python train.py --model="image classifier" --image_size=24 --crop_scale_min=1 --targets=["branching"] --layers=12 --width=512 --beta2=0.999 --beta1=0.9 --eps=1e-08 --max_precond_dim=512 --adamw_lr_other_params=0.0013 --batch_size=128 --lr_schedule="wsd"
Rows from block 6 of a small image classifier, named by matrix and row number. Rows with one number belong to one neuron. Each number is 500 + 50 x the weight over its row's rms, rounded and kept within 0 to 999. All counts start at 0. Numbers have three digits each.
After each neuron's rows are labels from the 100 images, of 14976, where the neuron reaches its largest size: "lies over" is the class under the peak; "responds to" is what is common among them. Only what is clearly more common there than usual is listed. The data: drawn branching plants. In brackets: how many of the 100.
# u: gMLP up (value half) (model.blocks.6.mixer.u.weight, 512x512), inputs 235-281
# v: gMLP up (gate half) (model.blocks.6.mixer.v.weight, 512x512), inputs 235-281
# out: gMLP down (model.blocks.6.mixer.out.weight, 512x512, transposed), outputs 235-281

u.15:557580556505453495525567548512533440490386485401448526492519483529487441465566534387493410494492491493529502576508505637552467471438523578537
v.15:463526421528488522445580458496461540581470497543553506548543416486452500566524467483490490472517517517510526543426482505508545437521555466419
out.15:594470473381433557489553565455546488493523501548509578543468589471446584527479470506481468571477484519466543488507560505487492530514497454540
lies over: foliage (65)
responds to: pink blossoms (98)

u.63:478524440555604458511486498589486511507573544395571499547519572566458532501507510459558424463471468491534486504493473518513549504447422524474
v.63:602538553475685522516498590494455504449472424461549506511507413491549555498538618499493535525521540527528493480518503522515537547544538490556
out.63:543575558553492617443465477526486479519517403519525531441437395431460537464540396540514561436610455501528530520491562455491420516417557470492
lies over: wood (34)
responds to: night (47)

u.225:598496476484444493512445467465478478630526564442392531486530440523544430622444537511442486543564598513463533508490558512502497572640432447538
v.225:472457383388487529504376473496516487513522478523447444492488468527430529528490557539481552481523470432426590491514465504477442619561627583487
out.225:562479509523561466489529465481491532543483570501469472469459483488470464408451373403440536486453498510470546543499481457467545511392484506441
lies over: foliage (45)
responds to: two-way forks (70); pink blossoms (49)

u.440:567605528423549498479520511521567456477437458535439418544454478518539462516550538511467470510617470570493527460509535522485576455546469559462
v.440:576559489423473466608456506473527514570451452430525500450467516501515581437512533472471583531526607489485486452567449467567606507522543516502
out.440:579460460496517493484463534532417491570504477586537496428438498444479521396500493531500459458530498450535414448472540550447556479467547494519
lies over: foliage (38)
responds to: white flowers (61); wide (36)

u.197:519535510589400440535422460418488501387528481481503557471425549390534495571498490529509407497580516575539508422503579524439472562548452545504
v.197:499462530466441579537459588500443533441489501475426515593513498477541453548458455509480474526493448467547501467527529536592468469508487573592
out.197:462575499512507567492520537475505487519512486572500524576496481575477453514466560538484592572399424380494461538531577522555536487538500481508
lies over: wood (51)
responds to: leaning right (38)

u.431:451440435495557486448535532461533447469523512445486401461516468493564525588473480454566392462510529506531508545443486536522547481566481449519
v.431:540468497593497441438559510485505382486443472465482501535533416387513466494482521525581504449498444548481588510516451456594569465488553553529
out.431:619439495486462557391565524489557484501477583493499470522459451411523492500495516415460505474551530469523542516473526530482466475478481526567
lies over: foliage (46)
responds to: night (62); green leaves (55)

u.381:427533578521523469560575521517539476481424581440485492557532530450574619551564471575491533464468493619488513513467521560537502445486552433540
v.381:409488504415463507472502486531512504486455481501490488510513487583506496512514478423467561551432529438537476550509472560509440443490449543492
out.381:462487470513531458477418557473508508406479526579472540561569521500485446420522484444512464455552492506440571474491503512425571519516541510510
lies over: wood (29)
responds to: autumn leaves (58); wide (36)

u.206:466447482531491479523456424527502496491421525567489509529510479501479532555471531573569587453479427456459370507506563449483567476431561412497
v.206:452517472443470495452504476489559549598583543466493474493552504594510476473498554557415511495463473432543507415433517497539442488528459526553
out.206:567535515476485573461503414576441487557490411534535474419516510532441434450524482523378496463492555509474523576594464396489484572508597460553
lies over: wood (32)
responds to: two-way forks (78); night (70); green leaves (44)

u.342:426598529455471496515493527567488551498465572510543507455481472483539437446582559489604428533520492377481592532541457448509465508602554466512
v.342:643555487629433500456542482580453530458565461490612489427461482543561447470467538434551513459412515538426495603555492620515492569531563402456
out.342:555412452586501516463504504519553405495511447444404533420476586519459565458466443452469509464577471511412470420478556506402518515524522400497
lies over: foliage (53); wood (29)
responds to: two-way forks (82); autumn leaves (40)

u.384:448588442454531438524566469548508446503485486462551534460476535526526592602495520458474489523521479460536482511426481547530506625522575454535
v.384:459456462582606489412569486505536538506478444452500577505530473552499477488579469550520438466448439443417461485522514565516447457490530488468
out.384:482504501585499496586505513559513525552495399516442460626463480518453516582564580488514487524544427552467549578498505435462449469480575559507
lies over: wood (57)
responds to: two-way forks (75); autumn leaves (44)

u.477:457489504418495436533542457491450515496431464507533492444489497581480455581594453453468387438485536551535498549592457467450519473510470355538
v.477:546521536541615536539422498418474544542469515515654496447467389554415439539542553496463443545501564563500517491521419500602475450410617538543
out.477:477512502486540572480419533465591487477497602463551484495485566422498537412474518495541492358486548495515447504477534469446521436528559529532
lies over: wood (56)
responds to: two-way forks (73); green leaves (36)

u.510:560541500514476521507464490509543477471541557482429527484568501513497451438542475486550488552493464512395431563505538479497470484575526505503
v.510:484432507550475571554516522574530441415498544541472509585499495543572473474458532492564576576489562484569527440466443386485514506511577588499
out.510:521564511475509535425466473542563466536632424511542563574527452453523588551506520481527559396505506429415479441519582500492503526409483525443
lies over: wood (43)
responds to: leaning right (36)

u.154:584559520461548505412586451561536501578488477440557489474551544544522416511537532481578449465440404491465560541393464445521498549578547447491
v.154:491552504541534443557482504480511648459537478638552509493548444596518529611591520507441460486596554501554450496507499496408432634387498578570
out.154:499410502420491476534394491509629578474462579561428577562524571559469567359405401498502461540490476530468529454441520535468481463469511474548
lies over: foliage (36)
responds to: night (82); pink blossoms (61); white flowers (39)

u.111:506541490539554536491487502476460427553590412442475474530535550561449493558575450514492468471521521507474486455491503437472500556584500622384
v.111:483536516561458570519539607544539562508558550472472504505476585471532522534651354575422472558516473542515475512517528562604574534560519490472
out.111:498500484538469563534411575479584551543499513516511448568564474532497436428502545461520480537514594498538444446520436536382612501501485517507
lies over: wood (90)
responds to: three-way forks (86)

u.451:481462565476551484570475523514576517535470439521394482612495558461478584569473412441350510479532533537421449483478503497567465460600523468532
v.451:546467482546485422517546476529460446605529504506582452493491391434497533447451413466457568497522405450545572508414493467466590485526552588502
out.451:514555479493553499493409503535499418466465503486544455514468384558492377454430551451531520530437481513451476514551488513478377537509488467555
lies over: wood (83)
responds to: three-way forks (97); wide (60)

u.227:551534482453491502543413445462417501523440368498518510458482521499373502554572501477450483482392471550476429465526523500417403447458501587421
v.227:557443470433435522484466410470462497451466546558417533514461592588474464427459460510476479570450563482482430507480520452568564488420527500502
out.227:439491590484485466539405503535529453442542530517496536491490433438454496507475508511496450524503488553514440511540508432480482497603535464496
lies over: foliage (54)
responds to: pink blossoms (62)

u.27:449410483464475555503593513526402443501467464431452498541511538475383528468565519457450496566485491528478454620480578517513551457580429428508
v.27:520503446517507433475520587534547525506515430564414513537454520518461513472570479541525469555478578483450437502520551452518494524525568500453
out.27:522538449583422522518558581539575453573516441461448503528421470536518488541504577536496485470547554459563482431549569502457498521476558572436
lies over: foliage (98)
responds to: pink blossoms (100); two-way forks (85); narrow (45)

u.181:509483510449471482484513504493478523588572626443486484513584488435547442511512456472438549532461498512564472527475356534497551504532422583457
v.181:399551533576520449526527461526552453432567553508570558563484549445547512518458472385483616456500436450450526480456507536480488492504602482538
out.181:534468441562567581533510558530484535460507474444645494603473482549509472566491488507551430464503446507415582495612550478449433469465567499599
lies over: wood (44)
responds to: two-way forks (79); thick trunk (68); autumn leaves (42)

u.290:586579469503497549555610598514548503496447507527359546527548556546480433504614572468472549450473586502444451559462470486486448455485535509498
v.290:482485544499540453569502443481579554432515493553446478467538499552580476566463480559535494528559454489603392509472565470460467546492477477451
out.290:596494510426573551517353438531540524554419415511479380470456443504550472460471478544443468449513485488446637510516517482549616557468501445444
lies over: foliage (27)
responds to: night (60); leaning right (48)

u.33:515456561588475594463516520539502518554491491454525456592493488557575438452466463441518532504514460520475499434497488543506551488486467534494
v.33:607504521526586503489515518531490532435494484517532534562502434459437482479563522471650422479555516477528499492485550462470575520502505515481
out.33:535505481446491488580396484498538465506441560512466517448498472482551573520433423448558490491550461540409590464474505481463484469490449593422
lies over: foliage (33)
responds to: pink blossoms (44)

u.252:528536442471605498494461554526462507461552528528457464477544380528471489572520482482484513499466538512398526489528475478449460547408469442447
v.252:456550534511541500485526566502380555504564402529524534537498468535574437473430553428389504490586549482487423553473490451472504511558527496419
out.252:416489579485492613472425544413467544479451484475531485387477498522552600478444538492508394485458507477597514538520531431523594510428551652579
lies over: foliage (95)
responds to: two-way forks (78); pink blossoms (73); narrow (37)

u.132:384429535493449467427503569481523418520390488565516543446557471415547481450553504485402553490504461475527479476491481497477597488586555455631
v.132:518577569517461521464463482565450565541460456510474388458510585514498491485401618457559510432569426485515535533580485491516500481562497542518
out.132:511413524433545513465468447474513540422504540447494591491546546544478525508491446444461534455497524595491502496519445573530448568462454556477
lies over: wood (45)
responds to: two-way forks (82)

u.47:443485489439467437491567500478493495512428474546525525466478624492516505557483539532479534460514581515561474469473526504535484520471503508525
v.47:526517522593556498563482417475603452417407545455479464402488409456425517589419492458519557466475559549509511509570499480412484438491505579505
out.47:525429533473568500526540526489465444569383509400416560571476434523480534487551434530565558524516531557515498520486528500421480555596506518440
lies over: wood (37)
responds to: two-way forks (74)

u.190:512514522430508482520490502493534496473374559539507493406486553419573430528568457446531525524546532509522564420534577471467546530555581498477
v.190:555464490536523490387439496513441475458544626587453564517434594584469500496489479566519555569568497518554514587475534484574439507460525471495
out.190:433435412490467442539531460429497486491409495494455445470394525425483548575455446585566550432576576534482571485441486507543548476449531562491
lies over: foliage (30)
responds to: two-way forks (70); leaning left (52)

u.362:483463486485520437479543467420557484543538462538457494631457519490495508468537452531539586477525440503538493591460490566466578449490532538535
v.362:498489493545471519491463542544454604484473395514389496519492568549468511575477560472468588449577450445486451440455546537515451421469474430594
out.362:600552463471517501521520520592585456463420425505591510423485468525444471507544437560458519426466498368499520532504560400501574524472594574509
lies over: wood (49)
responds to: wide (40)

u.201:465550475550463474486596487464418522486495422458569504532497553460530505536390528490430408483456492427502430484505540482558481528482396514421
v.201:554469486525501461458517498569536579475429499556463461550493422470565594582556491515596564500492457511580458478553513467435536573455489539518
out.201:452485434447512538487425530433508481519598519549544541519439503490494477423525498497443535453472502533573505527439607437493565377536553484550
lies over: wood (35)
responds to: wide (55)

u.456:456534472413601474534519516461534520519467526509456501402473466515482584545551477438522481484531539539580571528436461535512536495412411466485
v.456:489479477582538501532523465494573492447505413415461570547532452568478498523483531477502498460511528481489517459522430516471559505548488431598
out.456:358475469526560523464426469581464475568536491560453524539553497501515454362431492494541606534517497519529455531497439457528554506491547510554
lies over: wood (39)
responds to: two-way forks (79); autumn leaves (51)

u.302:439444526617581477512494503463458503425555620348465491469461504554475513491507530609441427490524516477557518531514584554488459509467472422498
v.302:561511506443583491484569563479582486516533414593599541416550455425431491494462521466500567541506542431481551480495542506542472550511566464535
out.302:425509507534478521597477522566459528528488479497598562572540411528468521548496495562515511496469538414519596471451576582487438489518493573529
lies over: foliage (42)
responds to: wide (43)

u.505:548504491552530492427553454527485538562516468531434395428467472461464478559495506493494545512523459585511532555571491482538522393505487399520
v.505:440432470485500542497476555508586544564630551427447480433489541476516396429464406473539563551545530487526544454462455501418568554397495505528
out.505:472552536390578452519474515566480478449433469479488505470539435525395559514499502450492482499525500479604550505480577563520459553485547515472
lies over: foliage (96)
responds to: autumn leaves (84); two-way forks (83)

u.250:445445457514457433465519492505550438512528454521554502513460537526481518536487494516500499423541522450497526478551556399423434536356549537514
v.250:415495511435516481492529454470561428552584485456515601522483437429526496465439551495429443522468509530545472494495498553481523518519624585459
out.250:605433459489558449443456493542615522542558571481487470512452532606481409499399454575575551517437459486494492540560654522502475490539454573511
lies over: wood (37)
responds to: leaning left (52); night (45); green leaves (40)

u.223:524580469447468520500576469492492519644467494472488406440526570561465469481473428493556501503503553459370542490515494560448450453438581490552
v.223:449520452560505502480552508523475418586467401522410489561448558514500422538518549447486436543518491489404494456523538528562424474535546530459
out.223:580430508505548554513479567501463525507455539585467381582530425488425469475471440495463442502564418604518502432548497565538430424595462373491
lies over: foliage (71)
responds to: pink blossoms (65); night (65)

u.286:441450552546544446536436465468578521405613498559522503454456494447564488381575503452480517454481503504445444445443504475532493499458535474567
v.286:474520477444506533446477468549489574453470474594442471531529544500474434485456451633420487527444479553479573565417456481550457539594441469435
out.286:524504438448538477490545596500599544524582507521521467642513471430543509409495506492567548479480504354518460473488536450427518562474497437502
lies over: wood (71)
responds to: three-way forks (90)

u.328:529611469476500486546469569482574490589492477452460536465494409571610540503489437490517533514518502500389531510504495462456488512525478522502
v.328:546430475558532503560497452467437510495513505465401439476513432498438400446464559491537509458428481440458451497585595561487518493589539534464
out.328:509572582403539474542519437565438525560512420489469398581590470467493465609494516569439472487540490409512499490542518510525437548572451532582
lies over: foliage (78)
responds to: pink blossoms (94)

u.211:488477451480575472483531506501389474518479548587431457572503545522478597533508514520514530484421476484455543522498455480525502473575492450485
v.211:490603510453502547508582504474625588432555530461516488462495429517519538496470493488456609460601508473451513508486504485481515478537530469563
out.211:530459478493530428476489458470583531554421503412453594522478564508401449520463568490447517543609472431539541490514557586492472566408481465587
lies over: foliage (82)
responds to: autumn leaves (85)

u.365:447482520484405429547511537413520543571526586451520460524446458524440552554552414483421529368456493422511455492507437394505528515439408482476
v.365:405497550438630490530450441544541460485448595428416493563469477581478533456569458574602525440518495458407537488565381465401549378507472502511
out.365:519507554529547520519514404443452450493480438496576531504506524510482467530400528483595479486578518373517500516440558576509569564518521488447
lies over: wood (72)
responds to: two-way forks (68)

u.419:450484514644468479578400557507540501418508617595525545625467502518447527493429547487518475523498560443456516528478489551566546536472469537468
v.419:552443600554460475517425435496420500480520583548492506493502508494501437423472557453566524440389517418461469515512517429584500436475472594422
out.419:572371553543438511578453645483533475428483533459477490429490491448492452466405488457505557481475495577539478401439446471599501573492481486487
lies over: wood (34)
responds to: wide (48)

u.501:530470460502464521541483452506476489521462460408514486392549487517549531514452545440486523563467520431450445544498499536445509506504453487511
v.501:503548559536508547479463500498466434467519336675467404486430480526452487531542499538466567444500418471487474559458514446575464524455486504486
out.501:555457522533452567569473560548622568505482526506554501444488537473570475429457483563558448602485522595501434524580476492530510475589390342454
lies over: foliage (71)
responds to: pink blossoms (87); drooping (37)

u.42:485544370532527505580604565515455582526471594526454424588542553590559584382580482514488491509549515484461435533484552537515530455529393515444
v.42:445481493519550512508602498457477423521544538573460456453495547541484556633555551427537476583476508512501531526457557443491473437490498538508
out.42:561422465446559482489570513428655376541504430531538537545516550526481470493506549459574539425458548535454426516540519458555482454464561573508
lies over: wood (60)
responds to: white flowers (37)

u.490:514556539491530508530515574370507477457577497579528471616431521487444469401492480442470497505479455469414499465460519499533500481449520528483
v.490:542410518465533470544461535471496518466535429484515432489530519454382437563506486518482453453453529492423587488522498502516528508581547548466
out.490:520439502603452504494597433502471540539519462511541639550529479537478474587534424508550445515485430447516560537570471457412392442535465591554
lies over: wood (64)
responds to: leaning right (45)

u.187:580549452488466486460429457464489568440451566544511495546480475510459531469492490465455491508518449498566409481432535435489516541375535439487
v.187:621565503498545571475498520500485477452570600622427409497459467455500531403531443551507543459495507480412504474573440448548461411556421540501
out.187:420464469422552548485533572439486532489633533631505574495454541431529509387532469532456515542601475473538517504519544513453447555484472521588
lies over: foliage (96)
responds to: two-way forks (94); pink blossoms (64); spreading (39)

u.497:432506508540370423533463500472445425415542580469519494437480490559508554611496523447499458493539485512526492445464553560471515547443530448391
v.497:448515523497437483512509436478451523398599492474459502490439574499534481444502489481383581439533527546482524468512415465547378483451520551466
out.497:553496496508575484486436453539491568573403559551523341594452424493540503423501501542561517439532507528439426458534495552471487524635486472536
lies over: wood (65)
responds to: three-way forks (94); leaning right (47)

u.364:586492475492429448545484431469490490512575532541507586592421508471487513451500436606456473548489526594491526515539576566426549458660485452484
v.364:561447475446485522534564429550505464529428448526530462535500488515547464448557418613449528447550567449615395475572497472594479515571537498496
out.364:478532510478513563507499433497543556570512477416460437567428542502451444403524502512497572519505450518490457446532535593489567469498455532540
lies over: wood (40)
responds to: two-way forks (69); bare (38)

u.152:542490490530502458527496492581494462543486520495466412507438502601469497591527557453502480423553617603493515504546529531486466572436531524498
v.152:461515431412500540547441546448478534465351506526475473486531497468451553432551541440492415499546484424490488569433537495575440473566552554506
out.152:500556509379429548576544581526472488574393582485523617475475443480613542469521490437433478537575534562507482524411519441490583509439510427560
lies over: wood (53)
responds to: two-way forks (91)

u.301:553541484508494583521520420393538466430490531523447501461442565436530484515489462506445565535579427512524481370555523528484487451529577489492
v.301:452469543497624509469344515554557470494417481490542484540528416489540501537380522416527407477469553483461406436423544567451502567553551529553
out.301:518475428549537463496437511476420514599506573475593558559486467491413611500457519504574467515522537535505536531418491507514469501504424475547
lies over: foliage (47)
responds to: two-way forks (69); green leaves (44)

u.247:559587477476557507422492552435447569471466528498478471462533546491548530479435464527478488522599480415490344460509550469488551476546458433474
v.247:452457495462580525527516466568493487439494476487563513524489537422604535528427601464517543456496487429507462516521432502488457527400549545509
out.247:532506505500524425534490575501527508471532493509515437519472549481488448519489541544457593544471489509536553514535452506415442564558544567540
lies over: foliage (53)
responds to: green leaves (49); night (45)

u.103:497391500561475461506545520535475382475466574533539465583520387504480548596462516487511346575505451464580410490475509544508537496568503472516
v.103:458467536561491453466490472430453466596488480429487528461449513539475515491478510459545498566511468526536545485550496481483502496533352579524
out.103:454494474433497426451613496583483472536447469520555369424455580526547473554531479582494538426499474473464460520519397567546462539511455556565
lies over: wood (37)
responds to: autumn leaves (53)

u.168:532426449594611438531522488457483462434419560445577523593536464503543528536559501441466486472571489460484428490517543475449479509497478391535
v.168:469562501501581471488537527491620457570515455501422614551424519435476486413541497440502498519545437464511508476479447536414534539533424466516
out.168:473542529528573586572415569599537573432509527563515554509521506444489455473480568569529575480449500500433632553440464403529508508485473596544
lies over: wood (28)
responds to: autumn leaves (41)

u.205:443494539418448483483540480506520493504534458476567505445466407413523527459469484568397465441479526438481537467489527532514505553515455469570
v.205:533526520431513456519442535557488524476503323528522483477486483510416503474531500377510436527510449414470519504583569459458522579431469538532
out.205:457504509539576503481554515424404450516496454563438499474498551578488455500459461454526497566534505498402524470548479583528419481515520552545
lies over: foliage (84)
responds to: green leaves (83); two-way forks (73); wide (37)

u.240:491459532495488442503520441485472579510473543512535434444494583480476539429460498476416498519495512495561429531505436487571614462466550435476
v.240:486478465622409547491456566480531499559543533413488541449523516478488555457552523530480550520492539506470505491493490501412479432502422468469
out.240:500434443467455514551489567494603520497606544526403492504437479470582468437519509476458470513479423467528520487525573586494500385516501432500
lies over: foliage (44)
responds to: two-way forks (69); green leaves (65)

u.487:492523448542585521578443435449565448545495457690581484537526512450508460488462520435505414474496553442470506460568466437442504570554562497508
v.487:464536516557498533533557545559472533495578430556565525508495521500432448447497449570498590492450529418597545522530472431484546506510466426518
out.487:385493417503485399443471491442404518536439514458486435432504469446530524554488540540536491558471588488540450536494515532527529480599517570539
lies over: foliage (31)
responds to: green leaves (54)

u.239:453570497658466525542545519519533441542459543485546525404544464421472452447663505474438489575550416501553523563511555524404585500566538494419
v.239:516401546532415501452513541493552529526528460518470546525498569483457465542556549507465499478494435554516459484526501417519522513458592527499
out.239:547467483476628520493426479540677485483459432487467472476441508478541542507536486500474493496489490499403516528568559409461385499392489451546
lies over: wood (25)
responds to: night (50); leaning left (48); autumn leaves (40)

u.410:517518436608439464498489555508444560500488465528435348464521452489547513480494533470568577462463490476472464502493531498496559487583533553524
v.410:489506519459596435569493597515412512500556528513502532587446476497543558594496514565464469532487505455545457459467530450504573583393498512509
out.410:543451521384499571471488561553548482525480570508569664567497487452542562484449573373461529452463562524494498494531457440572435492430511500492
lies over: foliage (81)
responds to: green leaves (42)

u.19:519456516479592467526522485517523622531475438536410469507456524566457490495541512450542465450426478471467540548559562508491475448437353517504
v.19:412508605487416459600478469502510489585377556429449497465480509485462533451567558495495462448489521568595524624452516497531468501495445619540
out.19:510488457584551428497532479513467433518472445539570484521506431505549525531460458481428455540544467525512455404448502490568551569522573534489
lies over: wood (63)
responds to: leaning right (38)

u.88:495429509468580506574507445522464551405548459456471428443576455398451542569470522478549490508584538466501481523502457436601517523418421542522
v.88:483396474465510557436487463555572540505541429510478515484499465479461588535482531425519467476522522580425511438399481500534481513419428525496
out.88:401472500410424511549509450550526381504511410503577498480449478583593398555452534528544558462460588527483457488493537475487461455463550384543
lies over: foliage (87)
responds to: autumn leaves (83); two-way forks (81)

u.233:458571481427535534449626532481510508507572468419482436397513478515542477522491462435438464480475458423498521526487447507486449485487428599442
v.233:519442525523570497426542524516542439475439440485533469441575454535502485492482561497483571572590497489511589442494510512435510511493512494547
out.233:497406527527475606463444526467478557444486503482583556540459485395494364472552458566585462422486485581505497459558508487414510454523555397476
lies over: foliage (84)
responds to: green leaves (56); leaning right (44)

u.259:531412542478501608528513479563546524417493546463490485506479578559543537455477618365418543460413407433434405499382516428479569529519479479509
v.259:470417453545483460500565511508503473444398430589376532490572553480501457472544519586475575422494511444550480491515447493609475396587543564503
out.259:570443565542501428540444570506555559494504461528559524630515604396585462402497514515495475463466436518535585470499562553547516524521597466491
lies over: wood (41); foliage (33)
responds to: autumn leaves (64); night (45)

u.437:546619526497446498510628514537457482580514471478469563578532529416494572446502497563484515526587544405461459489515491543463612435530496567489
v.437:567505419553437610494536533497521449506568492514509514556478545615447451435507529516478428447475610443552540477510419525634489434542487526577
out.437:429434497525433556539513542500580535559560659507534478667550526565472479580531540570510522522471531486501504476544576431460453485457472413391
lies over: foliage (32)
responds to: red berries (56)